From a checkpoint of a small CTC audio transcriber.
Training: adamw at rate 0.0012, 10400 steps, batches of 128.
Data: trained on short made-up English sentences, spoken by a formant synthesiser in many voices, 26041 training examples, 51.1 epochs.
Rows from block 4 of a small CTC audio transcriber, named by matrix and row number. Rows with one number belong to one neuron. Each number is 500 + 40 x the weight over its row's rms, rounded and kept within 0 to 999. All counts start at 0. Numbers have three digits each. After the name is the row's rms in percent of the matrix's.
After each neuron's rows are labels from the 100 clips, of 14976, where the neuron reaches its largest size: "responds to" is what is common among them; "loudest band" is the band of the loudest frequency at the time of the peak. Only what is clearly more common there than usual is listed. The data: short made-up English sentences, spoken by a formant synthesiser in many voices.
# u: gMLP up (value half) (model.blocks.4.mixer.u.weight, 384x384), inputs 0-127
# v: gMLP up (gate half) (model.blocks.4.mixer.v.weight, 384x384), inputs 0-127
# out: gMLP down (model.blocks.4.mixer.out.weight, 384x384, transposed), outputs 0-127

u.204 099:506571390550457450508572524454553469482537552502484521464530488479516474450451494548499504483531480487473464530510461511548399508546491425461524406483477595527439551469538505460496575511505572458517494467499515489514539487474443484519506480556472504541563437510496460445543519461521564456556516448516506407515511490414490496488471483424528496535498438465483499534530533568527503508474
v.204 073:557546442538408474447517535500529473550536436532435433482565551487523454502503551495450512533517521506510467518448448493484464455470490421467537436472456554542446538532462460556527464477455530540574512481526498538502547410543453481567518485542426454538535430468531515505416502536532476494529501449551451466445545476410468478457481490507490494480504473504547503514488524516518505531514
out.204 104:478520468518491496484595528535473410496421474446494467464414536541533511451558511555473528447479494478504483487480510543519523548559447469503567411536523487525457586530502564475482548548487511438506526556422497508521458485459473563443533488579498425547510425454535508523511479520524548442481557531543530471447536521547479454467489538536454489464492489527427553557459507479500450517510
responds to: sentence kind: statement; /ɝ/; /aʊ/; "our"
loudest band: 500 to 1000 Hz

u.182 097:505488458466475464499502499468507520490466484539516509511484538507403508527501538454493484490557501624499552485529475466553487518493513519498523519506486527567491452487486491508501443494527449476543517477434530504522528449556530560482534526522450524503531497456525472439465483523495548489505533530629507507468553447456511525515497450458519495496548526540507469481581524569450440472519
v.182 069:520536396563496508441518523485571451511502465521499458466489530502517452440489566454495564494521522593486475475442496469517489501453464441461518428495528578576440540480479540493538505541468544468580507512496534608514532444550482518496507553520455443511559435439446478470474495518569463514573549527530454508459531460438463454502492419477502435526516501527536504484610547490448530493496
out.182 101:482510551529510501531525536433500524477565502503479586449546415546488510460513501502571530484451518518488489517453483436496498506562503476470565544582618463449496551505533562476500545506456556414553418522513501566528478509433443567526513491515541504462488520497469500501471458534488447437451527491493524487484516572493512462577434516467475563497494530530522444573422492519491487520517
responds to: /ɔ/; /dʒ/; "orange"
loudest band: 500 to 1000 Hz

u.347 096:482476494497531557513509460450401533543435444449503586495506464479437478507488455595463475506495484512477531487482502488545620512561528482544517510552574458457531394488547540506524470495531475442478521458491505502395473504483525464522552506457459508441530568506465516484449512444449516548481492456474515501508515500542515566539517485467554559545555481542547466504496434556524479527478
v.347 110:552495497583498489521514519469538499513566479488470446517535410545545496544558488528532559495485496503473478446518390470442460495489424486494518550484505470508469547461495444514534482503445567544547526512562481538515511520502478620526484526548481521514497491537431497489515580482508472446468505519480481468498466467537513500485503516461491474461436462480498537490519505446493503506504
out.347 092:471534524486463441504512514507510511542496544534443466539453541460454482492517475419435548483500405496478549499521513478481478479573504504421532526495512460533511571538574502458487538475431530474478446561490543506550548434490464476481433409507542515517518545498475446498462491493494511517516510491455487563477581486539563506475473511500481539426529505505473547524506472531570487467488
responds to: /n/; /dʒ/; /ɔ/; "orange"
loudest band: 250 to 500 Hz

u.155 118:472519505446461525499529475579462464436417469475518437508527473473540529563512550547549532568494465525536532518514526503513507571502545531474503481527480546511551517480523534587526516506475549476480512518467542481444536473497454486505456528526468527562494539505563444506524533479535527556574531502487412473521507388489515507513477453451560456455501492531477483484550442489509429485477
v.155 130:490479490533523463461532496518536453452434447431500465523475562548540536506513496519477507508465560532538512468513467525568512526502484476518499417450523516542514549548497471520481453474417507564489498477469495503410545508540462562553480556495423555460472495437505487487529551525518533502514532477512452467443523502488543515421504515507500425498483515538536478448476476478490474570493
out.155 120:495542499518440543445541496524467535469497516533427532524416537505492533536500501533458437451536429487463491437477487559538491461451491521495522428525510517452500469509501485402460460430457477555513540511468571498469492490574493522494605559506499448508526469482490560460470539465459527467477498557538592463430531487508441484492480423525477484487507471495507501428402473524486484510532
responds to: /s/; /aʊ/; /m/; "mouse"
loudest band: 250 to 500 Hz

u.135 098:567489500499421480511485492476490517478569537511414489546609583492524463479362482451508435527512471505429468418418429430422486488490484571471487537479446551508518498466411455475509501532478541544578494511492556466521551460464465473577531499484442583552536469493521541458486481534604536456584480506525475512466474518394477486516537534497501472507482555468616549534513497501537514561506
v.135 084:523540470536436504458556563493542470507523504554478470398521553477505410455419571470433523525565501524505491465479468486473523473479499475479507409466430571551452533479449535555499525470462558498541522452502489501520508422505488498589520513548503493511520420510471501490441448572530540492507538481536483446389530501402428438483508496488492443568491483470542504529510523552441480485538
out.135 101:493483541430461506542487490480438495501420517437472568549514483541539506492517435514486427420467500451512487462462455577565490532431511489468526488501533451521442444478552506418473495507521450531475545565528473522460484490518528534462537584515528510491507510456500499486496560411470505517429478498498584524508493551506518523511523456510538553453499540474555491437448449492434496414516
responds to: /n/; /ɛ/; /ə/; /g/
loudest band: 500 to 1000 Hz

u.41 106:513533470505512499500495519494509449500540468565464445467482521454444450562488588480509526528523518509477535498546500436506484511533475507491486493460460509534471456565451402498488436499442441507528497479483551538482518469489457574503577509526423478475500479446516542459493508543487591481508567497575494533471541457465562503493443544489522521495534533550548495516507552546472470475482
v.41 118:546515506520473519503476500479528468502579495434474510554556479541545479451472536465500478452555528515474500500412427480527465510425472513498474510508508522569478524471440486439550567476518555517544499531552474486556545487413438521509538503537464546543547414492436491480525472504557471443546445483497421525516479497428419455524530513455434468477481555484492503566516501512471540509428
out.41 113:545524520475495474548490548442484501545490502447517535515514467597444472486523519549471481463496585455531513519458429505578490560484492498491532534524571468505452517490560488469525471477483511392510498507491449520561479556517495544451480526510538485447442515473401430473568490476415450469479523482485521540518476547506520498525518495479548523470582537450460486555461468469486556448486
responds to: sentence kind: statement; /æ/; /ɔ/; "that"
loudest band: 500 to 1000 Hz

u.3 102:513526539541575440526484538557496444545446502516525433519546559467531554500509514568540455576514494536576539452473565545565461520527499499538519454547534508445524445571488475473489490471447492462442497465453451468548421506517523495586464491490459472440457526481519542494523548531499490515470528484529500486474587497463487498494427550451476408516561488486470475488492468494512421476541
v.3 121:478492546564485477467515505572598490462500510493523451467469533474443492463494615516461529484515507510515516516484499545515475543533563399527523477515503516489474516518434492541555537499513475501511450405516450496573538504526513407582503452540521453469498396551502545555522492594517546467453500516503545500510466559498440472526425538509437444567466525479499540510490523448485426523492
out.3 099:506516499486559500522451457448423473453479451492483448544541473422525604488454482443565511491478544498427459504487523495479527550566544593588515487452455602510507496506538484453436442492477533471545501486477461554502454521450478590464502524461408506533518535522519491476492561518495515526585492435499458455551454508415512478520498518501512505463523458473497483502537564516497536491455
responds to: /s/; /eɪ/; "today"
loudest band: 4000 to 8000 Hz

u.180 102:590489502501422431497552491461503543527503482588457457499509512511455480566529500450412444427536480539426548511518548553502430477505490504540544490481488480544433496529464499473515429489443401536500508502470530514540509409516555464472556468491448469529513501484554515526508498470491516493497468553523543461467592489496498502500478483502558485517553518472501563487454460567516512472471
v.180 101:537598478512463430503539524522503471498519512532472509490573485540477438507519561477484451627560492520504490494483491506470434490530440485492505409420468488508438486528471482512501464459385458584536531505532505496504475501510459439606471583441443499487479475483549511485469559519479596537515547489533523435428475530426521528507502463497504439470467481552508495485477538477471469538477
out.180 104:531496476518482519487392467485497444461527483510514522541541473502599476451453490487607464534525476549531449547492472470492481493518474447511494536519448561509497541504478509555473573493532562484556477535523482505503458537471429515534473511498499506540592476495464449523522512510467448564535445489452450499546338470470518485543628440480488502521472478523525478552538446476461467500489
responds to: /s/; sentence kind: statement; /w/; /eɪ/
loudest band: 250 to 500 Hz

u.371 097:527562480500487574482552538533516538503453482505448517483438448489404447546500501441461476474542472494500564449551486467553471506539457472493533508546498545563458451501488399490503504441458485435542495488533518517502502455470476592502538487524494485535499464470475488453504569508510575430563587474514468539475551469479505489519490527503551486498441492560449531508563528571481439490496
v.371 073:542583472524445509430496541487541506551514403531503501458563536472482414529508500423452522541529552552477475482492515435454472454461473444421475489525498542583420543555457532556489451463421466413544527485502520534541478474522475546536577546501459464513497453488496462504444462526527467509572527512577481509484571447462436450490473519509529540506488444543503482512500539515447517548466
out.371 106:488512565474496472517424458456447487488510463453555538560616516559503542496500496529535485484452556475493467546469513418528516562500531573485558483515527468469513523513519518496474542522536531428492518576504480441523522520447469511475475495509518537491454530489508487532480425535498476485503536512491572559581482601497565508568463507481554554431499597486466403520450443470501517480418
responds to: /ɔ/; reverberation; /dʒ/
loudest band: 500 to 1000 Hz

u.310 106:568474441469460511567475558464496475492533476544473518465587531526560463572481452471525516502512504489447457428470422541447423417504453527489480473412470492547423506462454538551445494508409484490575533538474576493528544466495444494549424530474452514442525532518498472504415495462533533497535507553605463468421531483430504509509558469485521470563499518444536498517531523500516556550541
v.310 085:585536396539498425509456515518525496529519499459464485510543598487483391463470504497464447481603553542509492494462426545501449479486444431495472427458502506545458522533516548529531475469458508507522563442503540561482550451515430528557471542486493539531555469509496533445457428496548560500554500531519447504422481488465479508463490455500413481552477437492493537492554496504499488537520
out.310 104:378434501545532526486548439441476486457496422525564515519457460590521511467500436561503525526452512494546487503552493468467529506496560517567480544500491482464515480560533532537539497556522458573461456549565453476407533511537502475470534480518483493432478547452429466572488581455447506544485495490481546576515434467557630556454465570538500513438451504536513501488457583459501582487454
responds to: "near"
loudest band: 250 to 500 Hz

u.248 100:487573451523492513507548515493477450513509441622515525457455499487473505526472556416456547487501488524476515453462469459459515506512529493481516502554471541513464502512514507498465438484438469425514489532473529551468478470531452492479500483484453439452496485455498514563445466505503542494509587503589504453487498435492531498525437517399535525544608521509529524532462473583489444485501
v.248 083:546585458525493418470538514505549473487502530560477464489537540419552428497467528430439524600507497522439470456497470480424435509469543490432453502491496484523484532500479458534519464436477490489466491505524456576563502473536477469566501470523477495547503432528452475516461490581509461488515530540479443532435539525492433513473449469529554449512488517509603496525511502521483447506457
out.248 108:546494505509442450541496506454470484547516551466548574561484486566512443494540501574518488490523567431495479541535480526556470547486482432525539540543559486438430566486518512451475521498486541467541437543538488468576456492477470495522503488490498455495461525418503492498539538474436435512477486442453494525537508520511504538554513524483502506522555515445507459582450506504527536468489
responds to: sentence kind: statement; /ɑ/; /ʌ/; /tʃ/
loudest band: 500 to 1000 Hz

u.104 103:539546518508554514532481547491525430422534491584498483473501492535581513495467500384501441577447499515567499447476552552477481499516509519490528471518480492514409500565480531499468536449446516531473557529430572508525438469566547482565445466460444479439539516458535537530482535479496512567455464520524473431465469520487442466492487505439492453529572508480521525497449494557473501538542
v.104 083:573498438510464461429443589539579480447500450489446484459509550540513468507462520478476485537491505579585482496482481516459419464434470499469522439466427524593490535516511483556503548472439528526549536530440479582497541436567444459571475563437450444509491505509464455511415470480511490483517488592505438465407537548501501521410509501464487416541535471498572533470514496480431454545584
out.104 111:474439453525517510501482468425482444467482446475582508571434489517503524474544465543499512445471532505533438531496497531517431572550437545542482517479457522502391518559548514506496545524436525522532514532550482450528472497421448526441494528590492493473494505451420500527500476529394451492549506502471525493524435509554555451467512495511531460436479519448485436510494527471487525489426
responds to: "near"
loudest band: 250 to 500 Hz

u.175 102:485467444588535509500497502491554435483507507500503377539581515499642538530569469513525475548572519502541484454521492455522436424502454501548549426456527494541492476535475502537496511484589537461480517485473510474525538520490492561533486489603406515509493465443559493489513553474505525425504553504532441503488528435431537524500488518483528532483497530535504450556522488546492478448459
v.175 171:479491440493518487377406476466526468484472418515441470476512548497498536506514473481429494530531470536519482455521447479489518471480490473484520488492500479535474490572444415481538463444521499539534537465539564544423489510543484511522471541487512529491491513467442530464423525467573475506498434483459470551386545534521509525511535474522574529505514445513501514552491433475499495528507
out.175 093:479482567468538526621503520487446467482485549468502528565421504487473551509404460456535419424532471464500484509485542436459482455469514511458461580517502521491463534506518530437432501528446522507446529526466531539531518485516495464480462492436510491573498498530507528481534560459487524511545508504540499451576491471475420503524543489576440493420487556486442499493483502524538551467524
responds to: /z/; /w/; "is"; sentence kind: question
loudest band: 250 to 500 Hz

u.53 103:474552503524488540487522476538468474515529492506453448513500478506543459580548460538447519569585473470478543487468503475447548545539442483527484450507524483510447519478489505485522540529500574402504571495536526480543527509442552509538521437535479470443515506492546434519533501419496468466484618471515530462519487499518528538484584533453576544486507430532470511478520489576538503522464
v.53 131:491533475443412465412492499487504517507460424503482448420499527462445449543512524462513556587485462559452465485561538476415513510557489440461460469473381556602538596514500475569485404470434483499513513471428494502475527492546528445482550515485505482573488510542529420527526515509451486585583466539501487426531430445512504519523515499475505518503476423543509565426538530469494494577536
out.53 102:420497540514526530480451486527467479450465498542522461578527491522603555554508597527510437447573499481504538479457544491510511500536481592521505426493471529483511434497500521514416530569537477469419452467571522459506551503486564474417527566533454469474430460479461528440496448509496486486532498527556514553454483533527452447536490536550545357480507573476490489437482436531533447469472
responds to: /h/; /aɪ/; /b/; /d/
loudest band: 500 to 1000 Hz

u.75 116:500480496433550502526523490601458500508446461466524533521479469469479531459477501520484439428497522484520498536440549508573541493462472453486503538580545473476576485447561556431390539515504510469408515495484504484478474551414495527451485467468501499525499563473591510503506449443517493476495560418502554527544489516487505520516455445533489536468567535484447469526497396537526442430533
v.75 114:453607434480559547481510544586493510467610460488459475378438482447451500475392546451530461494478550477546526543464549400466531511502427504408509530536491620513467535464466539487533551521464558506493534503490516511510480466504453564507468474480484453492505496540521519463478408484534523410487521457501471451484504544479488465518473513501497517462498400533488504465534505555554474540558
out.75 102:604536491490469499487486448451517511504509512531495478535534474533525471510537493500516573497462479512450507580542488488518458468532531532492448525462518491489438520503477426524512539463610488498585522539480484538539515455462506482518481562509539583542462449395525470465468485449470482486504454577517433535495536479576539524505413485482474500490505594499532501509467492447469533482466
responds to: /z/; /ɑ/; number of words: 5; "not"
loudest band: 500 to 1000 Hz

u.266 117:448547507489526532507537482517482559571437504470544517546486565424501520434440479549534471513473511501452560511431535572498517546554523459526523507573522484452527500538507438450555463482486471452430461419547474494522481532448507461529612480477520593483479450515514548538536577494505606517476551437526525530560531504502431494519483556464477525501466455595414536552477524467538524572565
v.266 131:469579522538436542497512508561578459469455542502513477485487529478544464461501492513472503542613442526570441503459507515487487509455505526501559416449501479537375557526394508503534519487483527479530553567501533472537514490461427468556479459479494515536476483506443498548466504495579488485508503557550460477497537523479398477486528541461401477559476521499478491530444485471472443571478
out.266 112:554513457474555537539428526460428472531499477494506508563536473476432515539571578532513482420514554493454533544566538458563499476553542502589433574604462557514551400524519454540469396537518458527461490503487567510480466494452573504476582552503457542481524540585511547530569498520464517540539517463446429546514485465452562492439515536492508467508526467522499471539503543570465514439511
responds to: /s/; /ɝ/; "sister"
loudest band: 4000 to 8000 Hz

u.228 109:527569475453434484462445491528596446485505558536503449479566520476543494527483514504477492567544498511530428543427559472453482556520490446477480458468478486480504462500466500491517477539531524467513545465423527488508482438561511524531484498499509514532478536488556495510505466492546448571550507576501434515524534507515519493482509525491502460493519455491520477373527482489531436510493
v.228 142:531463492454460530476462450470554449421476478511454458475470571538498526584502480485450501522513443576547457484525563529453477481519563471486491526477438449519487514571486490525538481449532437546509524434486525564492535528660520469560500478506528578531487538476498488518423547515553537543551451531508429516438508459516526539488524502490532531451475513589487505483503414456513437495533
out.228 112:545523446510487443494525520511469570501495495578559462560522561534482537498403530420486461527586527523493499521433497553525482471503475433594518502501464536529512490546474396455454448499522442504526500365541509537535522567514604546514482449458480438456563493557543500480516510579531478520513464511548526477512548558508476503498439414555411466547480426435436505511471495496497472564491
responds to: /ɝ/; /s/; /eɪ/; "sailor"
loudest band: 250 to 500 Hz

u.20 089:497516482544479563535483551484504559524511567547447527508498503482523402473377535448481463498505474457460546500441453521529483460489511468471545523517509528509432445448539506484523516531536531546535436496501482502503513476455502566456494537561532464531510501514465487486487479460526520434529512484483475513468536560478416479492519497522497453589581473518556520548580478580474516510477
v.20 079:532545427541470482467520525487550463503480438499483470463562512513511496509454562444466492503514537527481505476487496549504443445442485446433546468449462507570479570531442488508559488477452499511533456457538516551466536445513446492595487552526436492472536429478495533443460528543516553494579535480520449484398545487402479444468479493470498459517523495534540519479575493518487452576566
out.20 091:457505512475480514555440515468529467490487487407587485461523529476508519491493453558466566592507529458557428494451502525545488566539505555461535537490556459466484562437481602518571529552531553514580434489412432475507511513530475496543436450524511525520494542453481498453483475426517462488523508512528494474467567549460512522468523481470492556451472523503511434456542511453477545488525
responds to: /h/; "her"; "heavy"
loudest band: 500 to 1000 Hz

u.94 096:543492426509414561465475515483492444481475459498494518478543498481496532536463501512502548523481508569465473496462496476490514448519484486586508426456488494578525513520533472491499466542511552564578505439485554638471558452539508489542541567449451534514547538495521549451410510533558505560579501554515412537504538464482503497424521511488513483518466492578537523477543455472492503551476
v.94 138:508497495530515515485542546563579524488466463470508459515430575420405494505474536437485505494465511531554512514516555560525539513503544420545496497515439514517474561503453478514476447473460465489482528421526463560490527532533521518526494472504497495515484426549500509543563576564466580543471449474467518430496456498462445505474468482487456470507482470551509527488417492431471514569428
out.94 090:526518493510502511500457507536486565621436554553442502519508552507538465458509485520474448502514518451435524499462539512524404473527460432574445474538555424480547414478508405491491458484534469471456436445593532423493443504476470527502519462469519492486499440501518502523516492459541461483524569437523471576492584525490548558487501536525520547596506479456482461588492511512488482515522
responds to: /h/; /u/; sentence kind: question; "who"
loudest band: 250 to 500 Hz

u.378 108:487506484522414512519540496519491488598529468480468413451511511480506506493437489447493533517532558487461506459536478476460535543476456494487586548520505483534442473414433517498493469579494560494554537515486505512560454475518548595532497486489488520464477521451550530497456455471549469488484521543513523374485531548470437509506507437446542500571525499467528522558488397524521494460482
v.378 095:556592502516436407412456512447452448492539489492456503391507501510424454497476531438520484511517527510487516480522448489515442509447452458465444469456460583535388575487435532568490511530417602511563505506520453527480526453474463484551458531488485474491508485491479470503473490533488468508520486484501485463473451543466516505522467540490527495553509467450558533527572526538472443445476
out.378 115:496468438529477537529502569519494433457494537558424559490480442494516495524496496542482447476415441482514503466449502428542502465493584471546544489557534445485578491481495506458496527491488513530528519572489556532477514479451507450553506594544514529595549516465548530529431480484504488517508466541457563498477478493478504499457496536513474546405495547580519482500509433437489517501459
responds to: /z/; /h/; "his"
loudest band: 250 to 500 Hz

u.170 097:492498427599474507460537570463483500489494510559427506472451456489541469449523514456508553509463440510512567492574448447468496492519486515519448558491496569514504476483512501515511463495542530505590496517529510502456431448469461563488514505545574526537546487520455484469499468511571465464569550457490426531481556439465517439434579479517520486545499409524514508537565495533487515520485
v.170 099:571519516547429485458504554452478435559555503432504428506603492592534440497524548492465501487550542502486475543443458492514498510402471473457470500471500504531504497485477490489558468526521550517569531479496490485531487488484504521517538554529460517554532501503442511408505465509555441436533468493482457492482540541430462490482533487451495516517502458502545467518495507526485551495487
out.170 096:393542520536475430538523475461505466473467465515573505443556565479521548493511484427549545557422518554446492472516510496499500491544489523545543472496523446538488523488507493448491490504500485513540522448508430537478499497484536461548522417568481531497546486554530558551457520491526475483489443489533568543514488524531491532498525471450468539530449515553544435490477485463437403569471
responds to: /h/; /z/; /k/; "his"
loudest band: 500 to 1000 Hz

u.345 098:539528484473489545554486479498479503460491471564469508464458500482520479541474479477463479530506485476501545479497500549450514476531465524524562471517496525514393479558530498498440544494467468475482515492481575495510459431535478484455473481493490377477469518488454515506498460460480523526486515523519488431465584461508480453491487513425468459614577500444551551551454400550532483488545
v.345 110:556493498520486517465441489467531539463503471453490485500554557528582493536461506400393453503503459557503531465489508468541418481415477534462494496402404470574472499500424431506525544439537482581534518512497486557507570490537523492490455512529474525481515466509403525424461475534606510523513458492539473523418513521496486470479531471524481514483503539492579498489482472425495514528485
out.345 100:511485528628533515479531555463484423465592492520551527475528461561486484407536536500509526462487516508504467444469460492512467540508479522469510508529509526471414503489533493506511574481482547486527438575518481437584454445454491545496506548583466525517508512452415494483489402540447438449462485429455499485517493514461516406557509550466505480470505500475469422576488517488519545501445
responds to: /ɛ/; "friend"
loudest band: 250 to 500 Hz

u.85 093:498475505605514566516556589483543540511501459449509463490455532477488527435448460474512525490524505582419526409510443520574484455528473462518491478537496532537471457456495530474444475543490525467510523483493522531518494507497555545456501480529473473481558490511534442551502535461586496481488491489484485462501531522469393500451529476456508495507527457500521540537467500568464506541519
v.85 072:519487487493496444445499558531557512483499477526516496438516531523496515501534549471448522536485487557541514469425443510545434426461505510435485458460501539563473547524381506507504507473456585539538513477538532504530480448478441450542485536543494512522506493520566510462420493503543466424551581527470421506426556506432460456522464510421512439509514530442520497556497453492440421521504
out.85 095:481439470473512510578500511435535541428505525484514537511522491541413525553505483528382443469566472446537484583452513504540450536541483559519562544512522481534494487497443537469485479595503532527518450478512448485519540473508519488496491508515462495514522522531519513483486455511503509496587463518460484499540568522460541538473488484525491469446497479518458502481538475471561548456458
responds to: /h/; "his"; "her"
loudest band: 250 to 500 Hz

u.216 101:599469516541464515529512519450489478421539539532481515490512488490534516508450515420472437494483494534475423435439547483510437458452538543496519509456402556509507556506473506534439519423495445587538462478436485483510561477508519436511498576601466549537512486523518582510458517570537521535508428545501455465472501467456465487488502484529445455510506565514580512508539504556431536532474
v.216 087:501564485466505446477511531510580472500531462525446520475527507492483503533481576489480488539491505566535487427493497497486429519438546518425478426427505525544481590507493482549508548460457525456501531455466523578530529416551469497595479543464484505483498521504530481469497456512539511513496528618496410442438566517450443473478468470448560445497520518494556476547485511517475426504518
out.216 112:465492518429538514505464490459428538439423478446609519591549538566498478496544499538471470493504574489452590522457495533519480536523493591551555519469472472511435543549515392473490498511557388487504480529558429495480595486408497507439580510513561528476448504494462524523448503498478569527520575524564595628493540490546484447448493491537483457458472577549451482430509502477463490537514
responds to: /ɛ/; sentence kind: question; "where"; "was"
loudest band: 500 to 1000 Hz

u.246 094:493565443541524494494502461500533510473496483547501499461481513501497527443458527481454478510511488526469498505447463495464492515528445487498546494486442506559491507461512475518495496504561538501545508458451508495496473438545482593442497436535496448497495489481486559511527463500526563495474518536518519422528551466531472472473497495418536451564536474494515500458517496564470463509534
v.246 072:554553457515477484426526563470546449520556427481461396473530555485499460484493558455497497540524472536476520492456463471512506484479459445447555491501429550575488558509449531497534448501462524516551497450484477559504513429532521487554545536529493513519526451439488443521537488539537469468553545563481394448427524507446446458472462433443484402502493427545547473509478489544419463536521
out.246 087:496512464525475481480530515464512482518537531533487464481542485483441496456520567489487526405474542513485499508531498477510475552519508566554534514507506457492501511547482485475490511519467457489509445530529499460560590449441495552458534482549472579545519504540444538609462512541490481450532509434416432570487520526465489492492458609471511417499481511501431496569542523521466484538466
responds to: /h/; /æ/
loudest band: 500 to 1000 Hz

u.281 092:492532457514495519495537522465509529457518466566477521460467468455383471522488488416417492487547468529508525457546499481522459491539487482498562482528482527564443473516450447534561531422403438532518480490502553509526471483515474539541520495510492495495494457446450538442505543491471585453490527539516504546491532467464548477495471540537512483469460524554461547500505534537497476497551
v.281 086:492508422506495520482458546464544487477540504562452469510491496474443457537508527483476529465499573534473503497451428446502430472465531494477454440436489484525465504552480453512578438518445438465588486453509512561506546474523432526481530584529505495527480494461476472499498478590494533404547510528492432541466506401428493417514478559465482487498489511491542477558540569461380470455499
out.281 097:480488570521498507515455459493475450470505465492561513546577504556487527488496545544556494519464551497523447546440496407486547545469516557481516509555518454435553501504560507488436523546501545410511520555533525443545516512455502512497467539522470503530465557510500480539453421537503442499514533529471508532534494550500562457588472527471524512461522602508480411511445434476507473490436
responds to: /ɔ/; /f/; "forest"
loudest band: 500 to 1000 Hz

u.274 108:504473485454518521557424503397525498475524462564449526490586566511543534487490457447484536458543470554459499487495504449411464480500541546520533527456420503490476466559468567463515480448483484507527518527499536484524542482492513465467552494493437558440517551497493509493447481504537491527485501469500539536471534456454548481507534485470572547493516556502546495514475536510487541499466
v.274 102:560536436493432502456457490439432528491509421537538450500557549542504421550500514464478478534458531506463485512416446484427471497434464516462443529432448486584488474547459485544513501516475460504589464481463534539526569444471538454513510585501521480575537525453531494510403407522484509525547522597507500547462565494545527409504498507496475420501519534494487475587499461475488498522457
out.274 108:513486521513546522542469528532522499509511541421455534479483508507557509422508466540526415422499486506470609513464477534537551493533446422507527489551536556514566442442498494447512469563487521481433433487494451490455464476502543523508491536436490539479512470472504490487575559476513530472490518436444552480493456513454420528503569471495491507523489470505466536514546465529544517479582
responds to: /n/; /ɪ/; sentence kind: statement; "near"
loudest band: 250 to 500 Hz

u.313 098:551520464521484504500506540525478470513498482515425469461489515433481449518458524404474544467550505462408479519516447467489489439496501536379434506486447631580453479464474491508497494505453520506527418506555538508495536497455443519483480557494475601566540480506542497467479479603594501455668469473459421491505492464431502440504489523506506516499484475514522514536538482462504513448450
v.313 108:513513496547453440455472496454566538521549479508486427467487552447509502478450507388516529528509557554528503462487483466465509516509537447405432476413394518634413593526442450581485459527451528476533463530450507543556557492497498534509530502477451476551525432469512418551551458528503509455507431512539422459504489507441494514530490517504527504477506450497530563453573570448474546535477
out.313 093:495504498466480456506568459526451516466511467502543448521541456570531525506502477464516501449496464578526500454476533538507533529498488491429521481454483485542495542534532492532474471469470497538501553516424461480437470473494550518463517501451495477536501505481561541513438505484450575480438471534452588449503521484512517490576439447448501472487411441514444490511470461519421452493530
responds to: sentence kind: statement; /b/; reverberation; /ʌ/
loudest band: 500 to 1000 Hz

u.227 099:563519413564568556500489559514467481444495500488408454522500460534488500508461474442421566513542491504500488478437486531520526484514456481448506424496483538492461516553484497564526560406457506504542469542574561523479479477491383533501477512506469454507498496456502502454439534547546516548512494496471524470467508398482446420542472454503497436493488502460522533556512508458470534491513
v.227 072:598541467503438497444498502542592510514501471489462457493559515478551423521430589470500536565567511526481444492453413512441482426447484416425502478464424494543472521498430485525508452507494503538547487460517475507509540488480500509553557473515419542558506413446511445517472475582568447511544524545555480436430533495429453494474483509462460441499506528502535498464476529466459454568474
out.227 108:482511499493510508497517434487535508430481469428510439491516459483570565474490520476499489492456479483522539552521581487472536564536496491552494469476487516534509460541513486512492528554492503523456466615473475470467499547491550511476562428478487447497493519497564550582508504505510526499412469479495559499573471465540562443563427560453540469475437462568519516467476483457517526534508
responds to: /ɝ/; reverberation
loudest band: 500 to 1000 Hz